{"model": "audio frame classifier", "dataset": "phrases spoken by 400 fixed synthetic voices", "train_examples": 39062, "gain_aug_db": 10, "n_mels": 40, "hop_length": 160, "input": "mfcc", "spec_augment": false, "win_length": 512, "num_classes": 41, "output_stride": 4, "arch": "conformer", "norm": "layernorm", "activation": "silu", "mlp_ratio": 2, "head_dim": 32, "fused_qkv": false, "qk_norm": false, "layer_scale_init": 0.1, "dropout": 0.1, "inner_norm": false, "moe": "expert_choice", "drop_path": 0.05, "num_experts": 8, "moe_every": 2, "expert_mlp_ratio": 0.5, "experts_per_token": 1, "shared_expert": false, "subsampling": 4, "layers": 6, "width": 384, "positions": "sincos", "kernel_size": 9, "residual_init": "none", "optimizer": "muon", "muon_scale": "original", "lr": 0.0093, "momentum": 0.95, "nesterov": false, "orthogonalizer": "newton_schulz_5", "adamw_lr_other_params": 0.002, "steps": 7300, "batch_size": 128, "epochs": 23.9, "lr_schedule": "step", "warmup_steps": 210, "weight_decay": 0.2, "adamw_weight_decay_other_params": 0.01}
Rows from block 2, named by matrix and row number. Rows with one number belong to one attention dimension. Each number is 200 + 30 x the weight over its row's rms, rounded and kept within 0 to 999. All counts start at 0. After the name is the row's rms in percent of the matrix's.
# v: attention value (model.blocks.2.attn.v.weight, 384x384), inputs 350-383
# proj: attention output (model.blocks.2.attn.proj.weight, 384x384, transposed), outputs 350-383
v.11,096,259,198,224,246,205,190,168,187,192,161,240,210,175,210,213,232,218,241,210,220,164,177,173,190,248,206,229,174,160,188,214,178,183,236
proj.11,095,185,188,180,192,166,168,232,209,192,253,234,181,225,172,273,156,245,208,228,184,218,166,172,161,257,281,193,233,157,194,172,228,248,209
v.12,092,157,226,167,224,215,222,178,170,214,201,138,134,199,150,266,245,176,229,245,180,203,227,201,233,195,196,195,233,197,215,233,192,159,193
proj.12,088,203,170,208,172,144,178,201,181,205,188,242,259,224,209,209,168,247,168,196,217,168,188,184,190,212,196,212,222,231,201,261,203,237,186
v.13,094,225,200,170,271,183,186,164,252,162,144,159,115,184,113,166,161,222,231,241,204,223,170,201,197,184,175,244,179,205,191,194,190,187,202
proj.13,093,232,190,199,137,251,232,161,182,176,282,188,171,202,227,188,209,196,223,238,194,203,220,194,213,168,212,186,136,200,154,226,232,172,141
v.14,097,173,189,193,199,255,220,196,203,199,243,244,186,170,188,241,138,190,169,195,198,211,191,219,195,144,176,178,232,146,165,246,178,208,167
proj.14,094,182,212,201,184,173,161,266,230,162,191,206,199,196,237,171,213,191,122,144,201,157,168,208,211,213,246,232,160,224,226,181,184,188,248
v.15,092,147,159,213,217,182,188,209,223,195,223,202,206,203,211,201,178,216,148,199,183,204,204,183,156,216,207,191,218,177,168,182,156,242,222
proj.15,087,207,174,220,140,168,169,218,176,194,190,256,181,199,224,252,245,215,207,121,158,198,140,190,204,247,239,199,201,260,241,207,201,220,206
v.16,095,198,234,176,192,235,184,186,242,151,236,152,177,213,206,237,178,202,179,211,205,265,203,188,202,195,270,134,248,187,147,184,219,132,213
proj.16,092,187,207,185,193,222,272,182,156,190,165,196,146,217,189,213,205,195,197,294,262,145,175,234,242,182,209,179,245,226,242,188,210,171,155
v.17,091,189,185,169,223,191,237,181,277,196,185,173,177,195,193,184,174,235,149,236,186,200,208,241,225,240,184,212,264,194,190,148,247,242,235
proj.17,089,222,202,208,182,223,157,150,151,183,243,219,186,192,201,285,227,200,226,229,161,160,199,173,226,164,180,235,273,182,239,235,181,234,155
v.18,100,177,176,172,180,220,241,177,165,273,200,220,143,187,172,196,144,221,236,198,231,187,181,208,177,181,241,221,211,206,160,190,212,175,173
proj.18,094,235,191,238,269,199,205,200,166,178,224,224,175,204,222,173,211,191,203,216,194,179,204,206,201,206,224,187,218,130,148,248,215,154,227
v.19,087,206,218,158,204,166,180,156,270,169,204,164,241,206,154,155,203,253,165,218,220,203,265,164,189,199,140,190,195,226,192,217,128,203,175
proj.19,091,180,230,236,208,243,169,211,147,180,164,202,212,176,189,244,187,195,266,233,205,238,183,242,239,162,204,193,155,208,222,191,201,159,190
v.20,102,226,185,203,208,190,202,183,172,217,236,215,188,172,189,261,190,182,201,165,217,187,245,273,135,171,249,202,190,221,204,210,190,175,181
proj.20,098,199,185,210,177,141,195,241,193,254,159,204,239,201,205,141,160,204,210,117,199,152,181,162,197,244,190,233,213,162,185,194,184,194,201
v.21,088,249,211,140,241,233,162,175,159,191,175,221,240,205,204,169,152,176,242,241,207,169,186,182,152,169,208,221,255,201,176,200,202,234,181
proj.21,089,186,153,152,187,157,235,263,237,220,159,186,173,252,191,208,250,204,200,206,224,196,159,188,224,238,210,197,166,212,184,169,244,235,247
v.22,095,186,254,218,191,193,237,173,151,210,189,197,234,259,200,201,190,236,150,196,208,208,209,207,140,195,200,229,200,170,214,191,226,166,183
proj.22,100,214,189,213,215,180,252,206,230,180,213,213,227,125,164,219,210,170,223,152,201,189,194,199,216,216,217,185,162,216,187,249,146,216,229
v.23,097,195,196,205,207,142,219,179,232,211,193,189,168,177,182,215,241,234,186,221,153,206,187,204,239,184,156,234,222,230,164,245,203,210,174
proj.23,103,173,191,197,172,278,177,220,260,213,150,186,226,208,256,165,155,232,179,186,207,190,236,221,229,206,156,241,211,144,237,196,294,216,224
v.24,088,248,212,193,222,243,165,206,160,158,198,181,137,220,183,169,157,226,244,270,192,240,218,218,114,175,241,216,167,184,186,201,203,159,230
proj.24,087,220,212,201,176,206,168,218,169,251,190,225,195,185,287,172,182,198,149,172,217,224,209,148,229,243,138,243,200,215,134,242,155,245,179
v.25,090,196,232,175,147,273,233,120,201,226,253,177,183,257,159,221,251,161,195,246,211,149,218,210,221,214,228,205,177,185,218,181,226,198,204
proj.25,093,200,188,179,265,129,233,236,196,210,195,214,213,191,226,200,191,224,174,155,195,259,249,193,181,231,234,198,209,189,124,216,169,140,222
v.26,093,293,167,143,185,227,221,183,223,182,196,196,206,175,163,250,127,222,203,182,188,177,199,246,191,173,220,205,146,230,221,207,185,236,167
proj.26,090,169,186,161,162,165,190,199,183,261,178,216,229,186,137,210,249,181,207,206,156,234,229,160,177,170,183,217,289,192,212,216,227,203,179
v.27,092,163,152,193,223,196,185,215,177,190,187,252,226,177,272,186,211,226,199,200,217,200,242,199,265,169,178,185,217,177,232,180,216,228,218
proj.27,086,188,212,209,187,133,202,221,151,255,206,128,120,199,130,232,170,184,228,180,165,165,192,225,172,185,191,194,136,216,225,212,165,194,239
v.28,090,220,239,222,217,264,180,182,156,120,173,195,166,206,217,222,154,199,184,170,206,200,119,227,217,126,211,244,204,231,196,186,125,205,203
proj.28,087,178,169,182,239,180,193,251,217,222,223,192,239,220,216,201,181,202,222,161,233,302,230,221,219,216,210,196,164,221,201,173,242,185,221
v.29,092,211,194,195,160,221,207,227,234,174,193,190,188,192,194,235,216,241,199,221,233,202,205,195,228,148,177,184,133,223,234,234,170,168,251
proj.29,094,227,194,221,194,189,156,236,200,238,192,199,233,209,177,233,181,221,146,218,198,158,247,168,154,268,223,190,232,200,168,178,223,253,190
v.30,091,226,144,237,232,263,124,167,169,210,156,286,190,197,174,210,226,179,201,199,229,229,204,157,226,164,245,226,196,241,150,157,158,169,190
proj.30,094,204,228,172,203,221,257,215,227,198,214,180,194,179,200,235,214,229,248,242,171,261,199,180,237,201,132,207,185,157,193,182,235,199,209
v.31,105,225,152,212,172,210,260,156,182,231,195,231,253,148,184,181,194,240,191,186,229,200,208,190,201,147,202,252,215,214,231,224,195,216,131
proj.31,095,130,193,150,204,180,205,220,214,207,204,142,231,207,181,180,182,168,226,212,155,158,155,192,234,173,222,199,149,243,210,193,149,153,229
v.32,111,223,188,175,134,233,215,170,168,214,233,217,216,184,212,190,203,182,207,263,201,187,185,211,110,228,220,206,194,183,227,187,190,228,139
proj.32,111,212,224,189,223,220,210,222,273,211,199,212,233,208,160,213,182,180,226,226,230,183,158,210,227,152,210,202,190,204,221,169,181,186,223
v.33,103,243,179,209,122,160,163,193,113,218,186,210,290,210,211,235,222,162,203,198,184,181,166,197,274,152,185,188,128,218,174,148,156,165,208
proj.33,103,159,213,221,253,225,180,130,194,233,205,220,138,183,161,196,168,163,146,158,213,191,232,179,239,194,206,139,197,173,174,168,233,211,169
v.34,110,188,193,206,229,207,196,225,276,249,190,217,186,205,201,223,216,185,188,256,172,245,177,249,204,204,198,179,187,200,178,231,162,161,179
proj.34,110,185,208,219,214,137,186,193,163,261,195,246,191,164,221,199,188,252,247,170,176,177,195,206,235,259,171,278,184,167,158,159,174,232,163
v.35,099,238,202,167,257,191,217,191,151,196,226,215,238,234,245,219,229,231,207,177,200,200,191,191,227,205,191,217,241,254,230,258,195,196,212
proj.35,101,196,185,177,137,197,184,196,218,284,208,235,226,195,170,220,183,197,178,200,209,232,206,202,179,182,197,180,228,164,172,173,227,220,201
v.36,099,247,200,187,243,184,241,210,167,218,243,229,196,176,266,278,204,189,188,154,138,195,179,193,218,260,196,246,183,210,200,268,234,221,157
proj.36,102,214,174,195,202,201,185,209,260,217,181,218,236,185,208,192,177,197,190,200,188,248,186,195,221,157,187,139,213,167,190,205,207,203,234
v.37,099,195,255,153,174,209,206,271,266,259,188,194,198,199,164,175,213,202,217,267,195,184,236,206,145,186,202,211,196,196,276,221,164,183,194
proj.37,104,215,186,197,188,180,184,209,186,265,154,218,193,204,206,207,227,260,192,214,205,211,127,171,220,146,202,254,190,142,201,179,153,227,242
v.38,098,213,177,190,222,204,161,197,266,159,245,202,180,179,235,162,234,278,257,236,146,235,216,227,101,206,213,223,199,212,190,191,218,222,236
proj.38,100,209,205,198,219,171,201,185,207,158,186,196,208,218,180,213,211,173,261,248,214,269,169,174,164,187,148,242,202,229,167,169,217,162,213
v.39,104,213,270,212,190,222,174,227,256,195,256,185,242,226,228,229,228,193,163,233,227,207,145,247,150,211,194,212,196,225,159,165,190,246,246
proj.39,100,202,173,228,169,223,208,170,184,200,197,171,153,198,229,212,251,164,211,181,174,244,166,152,206,182,201,263,225,264,174,234,177,236,229
v.40,102,182,122,150,218,218,199,240,168,159,144,186,193,269,252,182,174,192,130,234,208,187,229,192,210,215,196,152,216,202,192,171,222,163,214
proj.40,102,218,205,190,193,235,194,211,187,207,177,248,184,197,212,223,189,218,191,164,193,190,226,190,199,168,170,163,180,232,208,245,173,210,189
v.41,109,206,231,230,204,201,236,253,220,190,213,143,228,178,166,221,128,179,259,253,191,199,195,212,172,142,229,178,228,237,172,240,206,180,254
proj.41,110,183,203,179,190,169,163,202,163,185,198,161,177,239,211,210,204,246,199,202,212,186,176,212,184,211,170,232,170,218,177,215,220,260,213
v.42,104,186,229,200,172,172,203,197,137,174,249,179,250,246,173,233,189,277,188,192,181,174,151,190,201,224,143,241,235,178,176,229,192,193,187
proj.42,104,207,182,193,217,196,191,165,268,266,182,219,188,119,238,194,261,167,212,248,202,242,276,238,250,144,238,136,172,237,211,163,253,107,240
v.43,101,198,171,170,252,264,175,217,224,225,235,230,192,179,206,209,207,155,199,179,194,266,190,225,234,212,172,144,183,201,172,204,245,250,126
proj.43,096,209,181,222,209,194,257,224,237,173,188,173,156,230,198,258,174,233,202,191,184,137,229,226,205,180,232,205,205,154,188,263,224,248,186
v.44,098,179,165,246,162,187,205,200,128,237,160,188,213,193,221,194,164,168,195,221,210,200,215,194,265,217,216,186,254,228,127,185,237,212,184
proj.44,102,145,180,202,173,186,202,184,246,191,182,201,201,206,217,241,209,195,237,192,160,119,207,196,187,199,187,157,191,212,249,194,223,172,208
v.45,097,234,250,219,244,257,196,218,166,184,189,183,192,218,245,134,158,208,226,150,191,234,264,212,248,174,147,214,199,175,157,242,156,148,200
proj.45,103,174,220,192,214,183,206,177,174,248,175,212,172,191,171,192,188,206,158,180,177,148,266,201,188,213,246,207,199,207,206,178,205,203,246
v.46,103,203,196,215,193,179,203,213,156,212,215,162,233,183,216,139,194,169,230,209,204,204,200,113,179,210,180,212,157,208,241,174,200,201,274
proj.46,104,184,201,217,214,197,208,166,261,164,242,197,211,201,183,238,226,212,197,216,214,159,197,175,215,157,211,193,183,224,184,243,217,161,204
v.47,098,240,212,203,166,196,142,201,202,207,265,175,219,192,164,163,188,197,195,245,206,177,227,162,195,148,227,206,196,217,220,203,190,198,214
proj.47,098,218,218,188,176,162,199,177,191,125,156,194,180,238,196,166,238,197,243,191,130,184,162,187,185,268,164,230,224,181,178,165,231,247,217
v.48,101,173,228,234,200,185,231,185,206,177,136,160,209,209,203,162,173,196,213,186,193,211,183,214,208,219,191,211,151,184,210,204,171,256,227
proj.48,105,209,222,184,231,228,154,226,192,212,233,225,186,189,216,157,193,153,205,237,202,175,169,158,205,164,224,189,243,234,230,205,235,157,201
v.49,095,173,266,211,227,245,151,218,231,199,199,180,252,181,191,177,140,194,190,267,222,174,173,188,188,218,199,181,197,234,202,169,214,185,242
proj.49,095,256,212,206,201,223,211,169,162,171,204,229,167,176,240,234,250,204,222,179,173,223,170,241,176,155,221,250,175,207,203,197,184,252,204
v.50,099,206,236,223,216,182,180,280,208,215,202,219,272,176,172,268,200,163,188,135,177,174,233,177,188,235,200,163,221,222,196,263,189,211,213
proj.50,099,249,166,196,176,242,206,202,255,177,152,214,180,208,170,252,138,195,201,175,204,263,197,179,218,215,236,251,151,171,206,206,198,223,214
v.51,100,264,117,196,237,255,201,249,123,180,166,182,151,230,150,207,263,200,201,177,206,220,191,164,181,220,272,126,189,212,168,206,193,177,217
proj.51,103,222,221,189,190,217,197,251,272,182,195,140,225,286,214,225,156,260,168,186,216,162,173,227,141,211,191,203,212,227,237,259,222,183,181